A small image classifier, trained from scratch.
Model: 23.6M parameters, 48-pixel images, arch convnext, norm layernorm, activation gelu, patch size [4, 4], layers 14, width 512.
Training: adamw at rate 0.00086, 16000 steps.
Rows from block 11 of a small image classifier, named by matrix and row number. Rows with one number belong to one neuron. Each number is 128 + 32 x the weight over its row's rms, rounded and kept within 0 to 255. All counts start at 0.
Before each neuron's rows are labels from the 100 images, of 14976, where the neuron reaches its highest value: "lies over" is the class under the peak. Only what is clearly more common there than usual is listed. The data: simulated grey scan slices of phantoms with and without marks.
# fc1: MLP up (model.blocks.11.mlp.fc1.weight, 1536x512), inputs 171-227
# fc2: MLP down (model.blocks.11.mlp.fc2.weight, 512x1536, transposed), outputs 171-227

lies over: soft tissue
fc1.753 [119 168  84 104 200  95 135 155 123 141 140 152 157 148 148 146 119  84 111 109 150 129 123 129 148 148 158  61 141  68 168 152 130 158 157 188 157 204 146 129 118 117 152 133 155 119 175 125 166 143 157 105 163 131 131 121 139]
fc2.753 [107   0 121 154 124 146 151 136 140 144 128 164 111  83 120 114 146  97 137   0 136 127 120 117 127 133 145 129 163 109 131 133 121 135 130 123 122 142 126 149 128 136 140 126 129 140 147 132 113 127 107 116 107 131 140 151 122]

lies over: lung or cavity
fc1.416 [112 144  96  91 134 213 173 102 132  84  93  74  82 137 117 104 148 103  95 102 118 105  71 128 141 122  99 125  88 128 125  96  83  90 132 130 107 137 142 106 152 125 163 138 147 166 148 119 121 143 169  50 126  78 173 109 103]
fc2.416 [138 115 151 154 109 170 130  91 126 139 155 168  88 120  83 131 115  60 173 124 129 118 173 124  99 163 113  93 129 104 133 122 144 161 161 164 148 166  70 157  56 129 121 192 135 153 129 116 127 146 182 160 101 123 202 116 154]

lies over: lung or cavity
fc1.532 [147 126 138 153 101 114 116 161 131  68 139 138 186  94 111 148 255 159 115 141 119 160 127  96 116 139 148 157  91 176  80  72 126 111  71 110 120  97 120 128  88 149  98 115 142 122 101  98 128 171 105 154 117 127 155 132 155]
fc2.532 [130 255 114 166 126 144 172 149 100 122 106 166 126 132 152 157  89 160 115 200 100 158 138 121 104 145 108 120 130  87 162 142 165 126 115 139 120 130  50 133 140 212 102  77  65 152 153  89 104 162 138 133 134 116 115 127 116]

lies over: lung or cavity
fc1.385 [171 152 130 146 107 153 121 117 145 161  84 119  65 135 148 128 138 100  85 110 164 203 102 171  64 138 100 137 180 187 142 166 158  45 123 116 200 178 173  89  95 131 120 174 149  92 105 162 120 128 134  93 125 218 245  93 151]
fc2.385 [118   0 116 178 144 112 147 142 125 128 116 148 104 116 151 129 106  96 131   0 125 147 131 137 147 145 115  92 145 106 152 133 141 128  95 154 162 133 110 113 123 128 110 129 112 172 159 115 115 139  97  97 136 141 133 136 120]

lies over: lung or cavity
fc1.542 [149 134 143 177 126 120 148 138  89 103 160  97 118  96 185 103 160  89  68 120 176 135  93 185 162 183  94 108 141 122 157 156 116 158  90 131 108  93 123 105 126 148 120 159 163 141 167 183 152 206  86  77 186  95 149 144 136]
fc2.542 [112   0 133 136 116 114 146 133 129 127 123 151 145 114 133 112 137  94 124   0 138 125 121 126 124 141 109 116 130 124 118 123 122 116 125 116 143 113 118 133 131 161 132 122 117 139 133 130 116 142 125 118 118 129 144 143 102]

lies over: lung or cavity
fc1.429 [148 157 144 152 102 113 133 138 106 143 136 115 144 110 174 124 138 155  62  90 114 116 106 167 141 155 107 164 171 159 146 164  83 155  72 108 107 116 123 101 134 134  96 128 154 185 149 137  84 177  85 103 144 108 137 156 159]
fc2.429 [124   0 140 128 122 101 160 115 133 123 140 151 145 135 118  91 128  55 120   0 139 120  97 128  94 136 117 132 127 130 125 128 123 129 131 126 134 128  93 137 123 165 135 125 106 146 136 130 119 127 129 130 119 125 134 142  99]

lies over: organ
fc1.618 [ 68 134 148 177 100 143 123 120 130 173 125 138 122 104 164  95  74 152 141 131  98  93 135 183 140 206 108  54 108 120 103 110 100 109 106 115 118 134 120 130 124 140 110 171 110 135 107 114 154 187 124 121 136 150 136 115 135]
fc2.618 [152   0 120 115 132 141 158 155  95  53 111 170 158 163 116 128  93 101 127   0 126 110 122 122 163 122  92 104 170 124 127 125 131 142 130  92 118 116 142 153 133 125 105 105 174 124 115 121 140 139 152  89 141 124 120 132 114]

lies over: lung or cavity
fc1.333 [113 148 160 114  70 146 117 115 106 150 163  65 138 184 144 152  92 116  95 119 152 137 127 128 188 144 109 140 115 161  96  94 124  80 113 107 184 142 130  86 166 105 106 122 109 160 127 130 141 134 120  54 144 110 146 137  99]
fc2.333 [126 119 170 128 149 106 104 129 167 123 127  86 170 113 163 112  90 171  84 142 142 164 157 132  82 127  81 150 127 182 102 130 109  80 184 113 105  78 169 160 170  93 126 147 166 139 143 124 145 128 141  82 142 141 106 112 133]

lies over: organ
fc1.547 [136 135 163  93 148 108 128 128  65 107 135 110 103 181 125 160 137 131 147 142 105 192 110 116 122 181 144 128 106  86  88  93 133 156 111 128  80 133 141  69 142  91  85 101 169 122 111 173  86 105 169 157 163  93  80 132 101]
fc2.547 [135 162  87 120 154 119 140 148  97 120 140 133 177 147 119 144 116 154  94 135 134 118  69 129 148  76 104 163 182 121 119 130 101 113  88  95  84 123 125 164 182 202 101  82 129 107 114 161 163 121 117 119 154 121 116  97 148]

lies over: lung or cavity
fc1.670 [140 136 171 178 154  96 140 158 141 131 163 125 164 135 212 129 163 135  76 129 154 123 118 174 128 148 103 169 178 158 130 154 121 145  56 121 100 122 131 119 110 163 139 131  68 139 149 148 134 216 115  88 176 158 165 142 115]
fc2.670 [113   0 123 156 129 117 148 118 115  95 139 154 124 114 106 109 147  91 134   0 153 131 113 127 106 135 121 128 148 101 120 130 123 114 132 113 127 138 107 116 138 160 131 120 122 156 127 132 122 136 119 125 123 128 134 136 112]

lies over: soft tissue
fc1.241 [103 160 198 175  61  89 117  70  95  89 138 121 130 115 129  95 129 138 119 123 165 124 110  96  86 125 107 154 134  57 145 117 186 100 152 143 125 188 191 127 105  99 138 184 137 101 201 153 152 128 107 119 106 130 149 167 114]
fc2.241 [ 94 140 130 125 176 123 140 133 151 169 145 109 135  79 170 102 143 121 142  95 161 189 109 158 164 159 188 109  85 102 111 172 142  93  94 131 166 190 171  96 129 115 162  80 155 123 180 115  91  66  64  91 121 157 119 113 118]

lies over: lung or cavity
fc1.595 [141 154 107 146  99 144  96  83 156 125 111 203 170 204 147 134 135 165 149 162 136 134 104 190 116 136 173  87 148 214 203 141 120 164 146 139  76  96 149 102 117  90 203 130 118 112 126 118 133 136 135 127  91 149 150  84 132]
fc2.595 [133   0 132 145 134 122 161 166 123 130 121 139 103 122 116 102 134  77 124   0 135 111 131 137 121 125 130 113 141 152 125 148 128 120 126 149 115 113 198 118 157  92 133 115 100 127 136 104 112 124 128 126 119 139 110 114 130]

lies over: air
fc1.536 [150 162 159  71 138 129 161 114 130  81 149 106  58 145 132 168 128 101 105 153 142 130  71 148 111 127  90 130 149 144 133  94 110 139 116 156  94 110 181  69 116 116  97 128 167 137  97 115 209 225 103 129 166 133 124 120 143]
fc2.536 [ 73 255 121 138 108 135 115 112 123 153 118 105 142 124 119 195 108 131 131  24 132 118 136 133 140 143 116 112 127 117 159 109 105 152 126 131 108  97   8 160 117 245 134 127  98 123  99 131 118 106 163 122 113 114 119  96 153]

lies over: lung or cavity; organ
fc1.490 [160 124 104 133 113 162 140 155 105 112 111 135 112  96 129 139 123 133 203  96  89 116 137 111 101 149 102 149 104 183 143 143 117 110  89 128 166 110 117 155  88 113  86 124 190 111 159 122 117 130 104 134 132 110 139  92 125]
fc2.490 [ 98 180 130 201  85 122 149 144  97 110 130 127  75 113  97 153 136 158 127 103 132 194 100  84 152 172  92 131 139  58 113 121 176 139 140 155 125 196  34 153 140 166 120 133 134 178 161  85  94 165 129  96 154 117 153 142 128]

lies over: organ
fc1.675 [126 158 166 142 139  89 126 138 137 113 176 118 119 112 185 108  66 133 126 129  81  94 142 157  94 139 134  51 126 119 113 110 146 159 112 141 110 177  96 111  67 138 153 114 158 161  69 148 176 141 116 152 156  89 133 152 125]
fc2.675 [108   0 129 125 141 130 125 134 128 108 139  96 149 138 132  98 106 114 129   0 109 117 109 123 130 119  83 162 174 157 109 107  93 110 120 104  98  90 137 157 149 147  72 128 179 141  97 131 161 149 145  90 121 122 131 136 117]

lies over: air
fc1.61 [113 133 157 195 105 165 152 145 113 135 126 123 119 211 106 127 167 112 112 160 186 154  77 143  80 182 134  88 146 113 115 156 162 126 127 119 130 111 115 158 160  97 135  89 162 124 167 139 148 183  98 111 133 125 142 119 103]
fc2.61 [ 87 222 113 160 105 120  95 108 106  90  97  97 175 129 158 197  93 169 160 125  97 123 148 130 148 153 133 138 124 173 165 130  87 148 122 140 134 127  10 144 133 230 139 154 129 150  82 129 162 112 123  92 123 136 120 136 154]

lies over: air
fc1.247 [137 166 193 105 133 157 171 119 145 126 169 116 119 133 159 179  83 101 162 136 135 171 128 113 122 136  55 117 148 164 159 129  97  89 121 126 101  75 167  96  82 102 144 124  98 157 108 129 130 198  80 121 173 113 114 122 118]
fc2.247 [ 59 255 112 135  99  99 140 136  79 136 126 142 154 117 139 185 119 138 113  68 160 141 126 119 102 149 102 120 116  90 107 140 135 146 113 139 153 162   0 116 128 255 117 172 106 142 111 147 122 114 156 115 112 112 126 112 112]

lies over: lung or cavity
fc1.277 [136 136 142 137 168 130 118 155  93  77 119 149 117  91 124 157 163 114  84 125 124 162 135 136  99 187  95 165  84 145  93  26 119 140 105  67 109 127 122 147  59 129  95  72 125 122 132 153 121 158 116 127 159 132 105 125 152]
fc2.277 [123 255 142 178 109 138 183 127  93 110  89 101 143 154 118 155 104 181 111  67 124 150  82 117 130 163 106 102 138 116 151 113 132 122  88 143 104 151   3 119 158 239  84  76  67 178 160  85 117 102 156 128 153 124 100 111 121]

lies over: soft tissue
fc1.239 [ 95 152  84 176 165 104 102 142 158  86 199 135 159 130 121  92 126 142 102 108 153  81 133 145 165 116 127  51 102  70 155 123  81 173 142 157 172 148 115 144  82 117 118 132 145  54 186 155  88 158 144 135 131 163 110 139 122]
fc2.239 [149   0 108 150 137 160 136 117 164 135 146 176 107  94  95 103 141 102 145   0 147 119 123 118 117 151 120 131 162 106 132 121 112 156 159 146 114 141 119 150 109  94 113 113 140 144 130 144 111 141 134 135 117 130 154 126  99]

lies over: air
fc1.361 [121 145 138 144 136 107 124 130 158 125 199 119 136 157 124 157 174 115  87 137 164 101  87 140 124  86  97  86 137 152 119 154  67  96 137 120 108  89 126  79 129 118 118 152 142 153  98 136 202 212  58 148 146 165 167 136 125]
fc2.361 [ 61 255 117 176 120 126 151 120 112 129 124 111 152  99 136 183 119 155 127  59 141 123 132 122  92 147  97 133 136 138 126 126 103 158 153 145 125 121  12 133 124 255 117 139 122 109  85 117 119 111 138 136 126 115 112 113 151]

lies over: air
fc1.567 [126 173 149 152 146 105 138 162 146  96 207 137 136 128 115 150 106 126 148 152 169 123  77 119 129  97  82  80  99  89 106  68 116 145 122 130 103 118 171  95 123 141 126 100 183 142  99 121 148 204 143 187 187 111 176 111 141]
fc2.567 [ 70 255 134 186 123 127 108 140 132 148 130  99 133 118 123 207 124 149 122 117 147 117 149 141 117 140  96 105 129 114 150 131  77 160 127 145 133 129  17 120 114 254  97 142 117 128 121 146  88 113 151 154 105 130 124 124 129]

lies over: soft tissue
fc1.756 [102 146 108 127 182  96 125 143 128 128 178 113 177 194  83 137  65 122 122 133 139 151 126 175 115 159 167  86 165  96 162 151 143 147 154 147 168 132 130  99 100 123 133 129 132 121 214 133 169 122 155 164 138 162 120 157 137]
fc2.756 [111   0 146 157 138 103 154 141 130 157 126 133 105  82 144 127 136  95 130   0 115 114 133 133 128 126 119 127 128 125 114 120 122 119 151 137 130 125 141 163 136 144 128 110 119 137 138 130 125 145 118 121 122 146 174 150 111]

lies over: soft tissue
fc1.604 [ 69 142 211 135  95  92 125  81 119  66 156 144 155 113 111 147 176 132 108 140 182  95 108 135 160 117 143 151 151  80 120 115 172 113 167 118 110 177 200 154 124  65 136 193 144 137 151 152 112 152  99 113 102  86 119 154  98]
fc2.604 [ 83 194 110 137 167 125 140 119 146 150 131 141 137 105 177 148 125 132 153 186 171 163 133 147 165 179 206 138  83  94 139 168 159 111 108 147 156 191 143  88 113 129 167  80 142 114 161 109 105  80  92 130  91 136 123 106 127]

lies over: soft tissue
fc1.700 [ 88 129 182 169 156 148 110 128 130 140 117 161 151 110 106 132 144  60  93 122  99 178 100  69 147 121  55 103 166 105  50 110 136 112 134 145 140 157 193 109 125  57  95  87 117 104 168 127 113 158 147 103 154 119 138 120 146]
fc2.700 [118 152  87 146 115  94 162 132 105  68  83 143 173 119 148 116 111 171 110  66 148 146  68 152 208 122 117 119 162 157 131 130 135 125  69 118 115 116  62 112 214 157 122  45 133 112 146  88 125  97 135 114 147 144  23 130 115]

lies over: air
fc1.737 [123 162  96  97 157 102 101 138 117  80 149 100 111 131 143 125 143 119 104 132 111 136  99 148  87 155  90 121 133 110  68  73 128 184 119 122 105  94  91 109 133 140 100  87 124 123 160 161  96 135 128 154 128 164 129 113 140]
fc2.737 [144 128 140 129 166 115 130 130  92 147 122 105 166 158 121  89 106 151 118   0 153 122 126 102 100 148  89 152 152 149 137  96 143  95  97 110  67 106  19 143 167 223  84 134 100 131 132 120 139  93 132  81 144 116  88  88 125]

lies over: organ
fc1.749 [140 131 114 125 129 130 126 118 158 142  85 122 120 223 147 135 121 132 146 141 117 166  86 124 107 159 112  79 155 100 126 102  99 187  86 102  57 131 155 122 104 120 113 113 116 187 135 181 176 132 118 166 133 126 136 120 129]
fc2.749 [139  28 150 122 139  96 162 117 115 104 126  76 132 107 152 110  58 130  88  37 169 156 134 123 116  97 115 133 141 158  69 138 131  86 139 137  96  92 167 159 172  58 134 135 149 130 147 112 139 131 140  80 120 127  87  99 137]

lies over: soft tissue; organ
fc1.408 [129 137 168 124  85 115 112  94 163  79 185 151 161 175 109 102 117 176 130  98 132  69 152 172 137 131 143 175 112  77 128 149 111 157 142 118 115 146 157 161  66  83 104 197 128 166 100 118 107 168 106  93 132 123 117 170 119]
fc2.408 [101 151 112 138 155 122 130 140 160 158 114 163 160 115 151 143 149 120 144 160 139 134 121 172 168 159 208 133  48 105 137 177 124 106 131 141 186 168 152 106 129 140 162  87 154 158 157 124 116 106  73 128  76 145 154 126  91]

lies over: lung or cavity
fc1.356 [116 153 174 147  83 132 124 113 136  95 144  77 150 176 138 188 106  94  83 109 174 141 107 146 197 190  67  73  91 160  82  90 100  99  95 119 140  73 162 143 141  76 130 132  81 123 130 136  99 179 102  71 151 127 151 154 119]
fc2.356 [ 96  62 181 156 141 119 105 128 166 126 123 110 166  92 148 135 110 138 124   3 125 162 176 166  73 157  90 122 126 160  99 161 122  74 196 150 126  98  87 134 142 141 138 147 168 131 131 153 144 138 148 119  88 142 152 112 112]

lies over: soft tissue
fc1.251 [ 85 133 240 141 118  67 109  74 132  75 140 141 118  57 123 139 134 131 150 138 178 108 101 101 139 105 155 166 143  44 132 115 154 116 118 174 140 152 173 111 106 100 152 187 134 140 169 129 101 164 147 119 104 130 152 147 115]
fc2.251 [ 76 133 135 125 161 105 139  98 141 157 146 134 140  85 177 121 150 114 159 114 174 168 110 153 166 173 197 104  79 103 128 167 157  98 101 130 158 196 161  86 145 110 160  87 150 109 177 107  86  74  84 100  98 128 127 105 104]

lies over: soft tissue
fc1.589 [102 129 197  85 121 126 119  88 124  71 133 110 161 162  90 121 173 177 135 141 180 142  63 113 105 178 113 144 181  89  87 172 172  99 151 125 109 166 137  91 153 140 170 199 136 168 148  81 138 124 157 158 104  80 161 161 116]
fc2.589 [ 49 221 123 162 132 167  90 129 128 126 158 116 157 129 141 159 106 150 121  78 108 138 172 163 184 184 142 102  80 117 165 172 144 108  79 121 128 169  52  82 102 223 120 105 118 125 124 170 158  90 110 120 110 127 121 117 143]

lies over: lung or cavity
fc1.455 [164 155  91 146 123 122 149 108  82 173 138 135 128 135 107  82 128 116  92 121 159 118 117  98 139 174 149 164 161 137 118 114 121 118 128 104  89 143 104 122 134 130 118 138 140 156 136 152 107 219  96 100 164 164 126 141 150]
fc2.455 [135   0 132 162 111  90 179 115 102 131 119 151 148 128 116 110 122  91 125   0 139 119 102 124  98 134 102 119 119 125 123 112 122 134 121 112 146 144 116 141 137 159 121 134 106 146 127 100 129 112 124 135 115 144 139 142 107]

lies over: organ; lung or cavity
fc1.364 [149 161 142 142 154 163 139 105  62 126 154  87 112 149 115 105 108 124 127 126  33 194 139 100  82 167  91 130 110 147 157 155 146  85 133 160 149 182 163  89  50  83 120 127 101 115 112 112 139 157 106 143 147 113  89 151 145]
fc2.364 [ 98  25 134 178  77 109 102 174 180 123 131 149 141 107 169 140  85 129  92   0 116 124 114 184 162 159 166 139  89 137 151 194 114 124 129 172 182 152  96  72 154 154 175  84 134 175 162 136 137 166 100  76 115 153 149 166 115]

lies over: air
fc1.200 [157 146 158 118 142 143 141 110 118 105 195 129 131 131 122 190 179  94 127 133 176 118  92 102 152 115 105 120 167 129  99  93 132 122 122 118 115 136 142 103 134 135 119 107 186 155 109 112 200 201 111 168 190 148 163 127 118]
fc2.200 [ 61 255 126 148 128 117 138 131 103 153 113 114 161 108 139 198  97 154 144  91 132 131 131 127 122 168 112 105  94 136 143 125  92 162 114 136 121 145  22 127 108 250 114 145  99 128 104 120 122 107 136 138 138 108 128 112 142]

lies over: soft tissue
fc1.87 [109 142 199 128 105  82  96 129 155  73 151 124 158 140  57 133 179 125 143 111 189  65 134 156 144 101 137 173 131  51 118 139  97 144 119 109  84 138 172 154  99  67  98 170 132 179 125 138  74 146  82 124 123  98 107 156 104]
fc2.87 [ 94 183  96 134 164 112 168 137 134 143 124 173 152  95 176 170 136 132 165 174 158 158  94 139 178 173 197 118  71  87 153 175 157 109 109 136 163 176 102  99 121 174 168  97 141 103 158  96  84  93  96 125  91 133 129 127  93]

lies over: lung or cavity
fc1.382 [101 138 129 131 130 131 154 135  94 136 114  84 169 160 211 127 101 157 182 142 165 125  92 148  80 142 147  93 155 155 124 108 114 134 159 141 102 124 196  85 103  60 123 116 103 119  61 110  82 163 134 115 181  87 107 171 126]
fc2.382 [149 103  98 155 163 115 198 134 139 150 148 131  92 187 127 176 191 159  85  74 155 159  99 132 202 137 129  98 148 127 111 125 121 124 101 140 136 127 137  85 156 161 126 151  82 116 134  84  88 145 139 139 160 102 144 139 118]

lies over: soft tissue
fc1.220 [101 100 107 143 136 204 126 128 114 145  49 130 111  98 205 178  56 121 100 150  91  63 114 119 102 155  98  31 121 180  76  93 116  55 114 111  81 142 148 159 138 125 162  81  79 160 130 122 139 125  88 102 134 119 154  83 118]
fc2.220 [208  82 145 111 145 182 136  88 111  99 138 111 134 174 107  99  83  84 156  87 146 110 140  69 144  96  94 104 153 116 117 139 116 143 157 100  82 119 109 149  96 100  82 147 144  99  91 128 134 125 163 129 142  81 139 111  91]

lies over: soft tissue
fc1.155 [129 126  94 139 134 216 139 111 121 183  51 138 107 131 192 189  88 168 135 151 170  71  80 104 135 157  99  91 118 104  65 120  87  77 119 136  86 106 129 175 186 134 209  61  95 161 124 100 165 109 122  29 101 131 169 111 123]
fc2.155 [156 108 165 137 130 192 131  93 118 103 130 118  96 152 113 102  83  60 175 146 106  87 191  72 141 135 104  96 136 114 141 150 119 144 158 111 125 133 109 175  63 121 109 176 130 124  83 131 126 149 176 153 105 106 186 122 118]

lies over: soft tissue
fc1.185 [ 90 124 215 159  80  53  96  77 144  92 147 145 151 113 116 108 129 133 128 133 170  92  97 116 125 116 173 173 148  45 151 155 150 142 132 152 147 167 190 123  83  98 168 204 126 109 143 145 132 127 125 113 100 126 141 182 130]
fc2.185 [ 85 106 121 142 167 117 151 133 144 165 143 130 133  92 165 114 147 102 153 102 164 170 124 151 173 169 194 106  95  99 114 150 126 114  95 132 174 209 174 102 126 114 166  87 151 111 169  90  73  83  90 105 113 126 143  92  89]

lies over: air
fc1.235 [162  98 185 170 109 101 130  90 100  97 141 125 138 153 150 133 214 125 104 142 100  82  51  92 120 150  91 106 199 159  74 121 164 124 115 145  72 107 127 100 161 143 150 139 169 155 219  66 126 191 120 131 111  72 145 157 127]
fc2.235 [ 72 255 120 158  91 117 118 118 117  98 125 134 172 128 154 173  97 177 119  97 120 121 186 150 128 156 157 103 109 160 163 141  88 121 113 131 151 106  25 126 127 244 153 123  87 131 101 138 130 114 134 123 101 132 119 164 145]

lies over: lung or cavity
fc1.600 [163 127 148 136 170 111 150 141 110 137 151 153 137 120 227  77 160 119  76 124 169 130 105 130 110 195  96 149 161  94 121 182 108 152 127 140 126  58 114 110 169 122 115 171  80 146  69 151 156 146 153  58 129 146 167 113 124]
fc2.600 [127   0 137 140 118 113 154 152 143 125 128 146 123 111 132  98 131  93 118   0 147 127 116 128 122 144 114 121 135 111 123 145 126 134 115 123 136 123 156 129 146 139 120 119 118 154 139 124 113 156 126 106 109 127 132 145 115]

lies over: soft tissue; bone
fc1.480 [ 68 147 160 170  78 117 107 120 154 122  83 108 156 132 164  85 127 114 150 103  85 199 135 177  41  97  77 167 144 122 135 173 173  80 116 135 189 189 197  99  70 115  95 203 137  82 141 119 163 114  82 119 112 232 189 171 135]
fc2.480 [ 88 150 120 165 104 117 157 139 164 143 142 146  96 118 175 120 124 135 108 172 113 157 122 180 163 130 163 108  90 117  98 149 159  92 106 166 191 151 154 139 144 162 167  91 140 171 166 127 107 118  84  76 112 147 121 170 126]

lies over: air
fc1.218 [127 137 126 124 149 119 131  79 118 120 189  97  96 145 112 142 145 107  99 145 182  88  59  96  74  87 109  91 190 149 117 148 134 111 150 118 131 127 130  88 103 150 126 107 135 134 104 155 161 196 127 157 159 114 146 167 124]
fc2.218 [ 81 255 147 164 119 120 128 114 113 144 127 119 162  93 129 189 118 153 108 106 150  97 142 143 109 146  99 123 112 156 162 118  98 153 116 132 111 125  30 118 110 240 123 167 112 119 101 127 121 118 155 133 111 122 120 109 158]

lies over: lung or cavity
fc1.329 [117 109  99 139 152 195 181 125 152 130 119 100 122 116 135 130 187 147 128  62 144  79  43 102 127 125 103 107 150  96 131  86 131 125 123  93 122 114 115 164 172 125 160 106 135 169 129  99 131 143 175  71  64  98 178 131 113]
fc2.329 [122  97 157 162 104 144 126 115 150 147 124 174  86 105 129 123 106  62 154 109 114 115 179 127  81 175 146 125 115 122 142 168 113 130 160 155 157 155  96 150  43 157 157 194 114 162 109 163 151 147 154 165 102 173 199 157 131]

lies over: lung or cavity
fc1.151 [139 143 115 142 104 115 141 127 123 105 141 158  80  94 207 139 175 150 106 121 162 158  61 156 150 194 136 101 193 122 137 137  81 176 135  62 111  91 114  72 130 119 139 197 101 156 178 149 127 144 134  74 168 131 156 134 126]
fc2.151 [121   0 142 140 123 108 132 125 122 128 130 147 141 102 134  96 138  88 125   0 151 119 124 121 124 145 133 125 139 124 116 143 133 111 124 125 138 125 153 111 151 156 121 135 110 150 130 134 117 141 104 129 114 135 135 132 107]

lies over: soft tissue; bone
fc1.147 [ 46 143 154 140  79 111 104 147 143  85  95  86 116 129 123  94 119 102 153  84 142 163 145 137  45 119  64 149 113 111 125 126 171  45 154 133 185 204 198  93 103 106 127 208 127  63 178 139 151 114 118 103  96 192 156 175 152]
fc2.147 [ 92 140 127 150 140 106 168 160 143 156 146 141 103  86 182 120 144 155 128 132 129 161 106 151 169 145 165 115  73 111 113 172 126  77  81 171 170 190 171 105 156 145 158  73 119 157 167 113 112  82  78  79 111 160 119 123 129]

lies over: air
fc1.515 [ 65 159 114 122  40 107 118 109 119 144 116  70 124 137 117 174 136  88 100 115  79 168  84 146  54 116 103 108 162 137 110  82 132 139 146 103 136 118 171 136  76  93 144 169 160 113 158 146 139 161 124 153 145 162 134 157 134]
fc2.515 [108  85 176 134 105 108  77 136 171 127 152  73 124  86 154 115 111 128 103 111 110 107 175 153 122 161 110 160 128 188  40 145 133  65 169 142 133 112 107 162 121 141 124  96 188 148 164 162 167 112 115  76 112 129 179 141 162]

lies over: soft tissue
fc1.104 [105 133 172 122 165  85 140 138 136  95 177 116 126 116  56 140 103 115 195  79 169  76 159 129 141 141 167  75 147  90 113 148 118 155 103 125 218 164 104 141  68 110  85 146 166  74 123 124 170 178 166 151 123  80 145 191 135]
fc2.104 [170 138 143 123 152 186 125 108 132 149 177 143 103 123  69 142 130 114 149 119 151 125 167  78  97 126  84 136 155  82 115  98 132 187 193 170  87 163  81 177  85 109  78 172 115 133 131 114  94 146 163 160 174  86 151  91 131]

lies over: organ
fc1.428 [152 163 169 117 139  89 149  97 126 133 172 155 100 137 100 133  80 133 111 111 127  79 136 139 132 176 149 140 154  65 111  95 133 190 107 169 130 122  99 129  90 112 143 174 124 130 132 126 112 118 153 143 140 171 108 173 145]
fc2.428 [118   0 117 134 137 151 152 123 112 142 144 134 102 131  94 117 140  84 146   0 173 125 129  87 115 134 114 118 158  84 134 102 136 144 154 153 103 165 133 151 108  94 121 147 107 137 154 133  98 111 142 170 115 124 138 106 107]

lies over: air
fc1.432 [126 153 160 101 124 120 151 107 122 149 182 124  87 161 123 170 160  98 103 139 148 110  63 131 105 143  91 101 185 148  92 132 171 108 150 117 107 126 139  71 148 123 113 190 152 166 149 106 148 209  95 158 166 140 156 134 145]
fc2.432 [ 93 255 132 174 107 131 132 107 113 144 133 126 177 128 131 186 106 150 127  20 147 106 145 133 106 159  96  97 119 126 155 118 102 163 100 130 132 132   0 126 125 255 113 151 100 144 101 130 158  96 139 130 121 113 103  99 159]

lies over: lung or cavity
fc1.703 [157 134 117  93 115 175 156 115 111 115 162 164 127 123 123 132 114 109 111  75 149  89  46  92 128 138 150  94 127  95  63 146 137 123 124 117 122  99 117 177 161  99 173 119 116 146  96 115 121 133 157  90  74 100 165 127 121]
fc2.703 [ 71 124 189 175  91 104 111 138 167 131 113 151 128  77 169 126 121 129 128 102  75 111 159 190 104 171 167 143  69 176 165 178  85  77 145 156 156 142 100  97  86 158 160 168 115 150  97 157 161 145 119 130  76 156 179 166 145]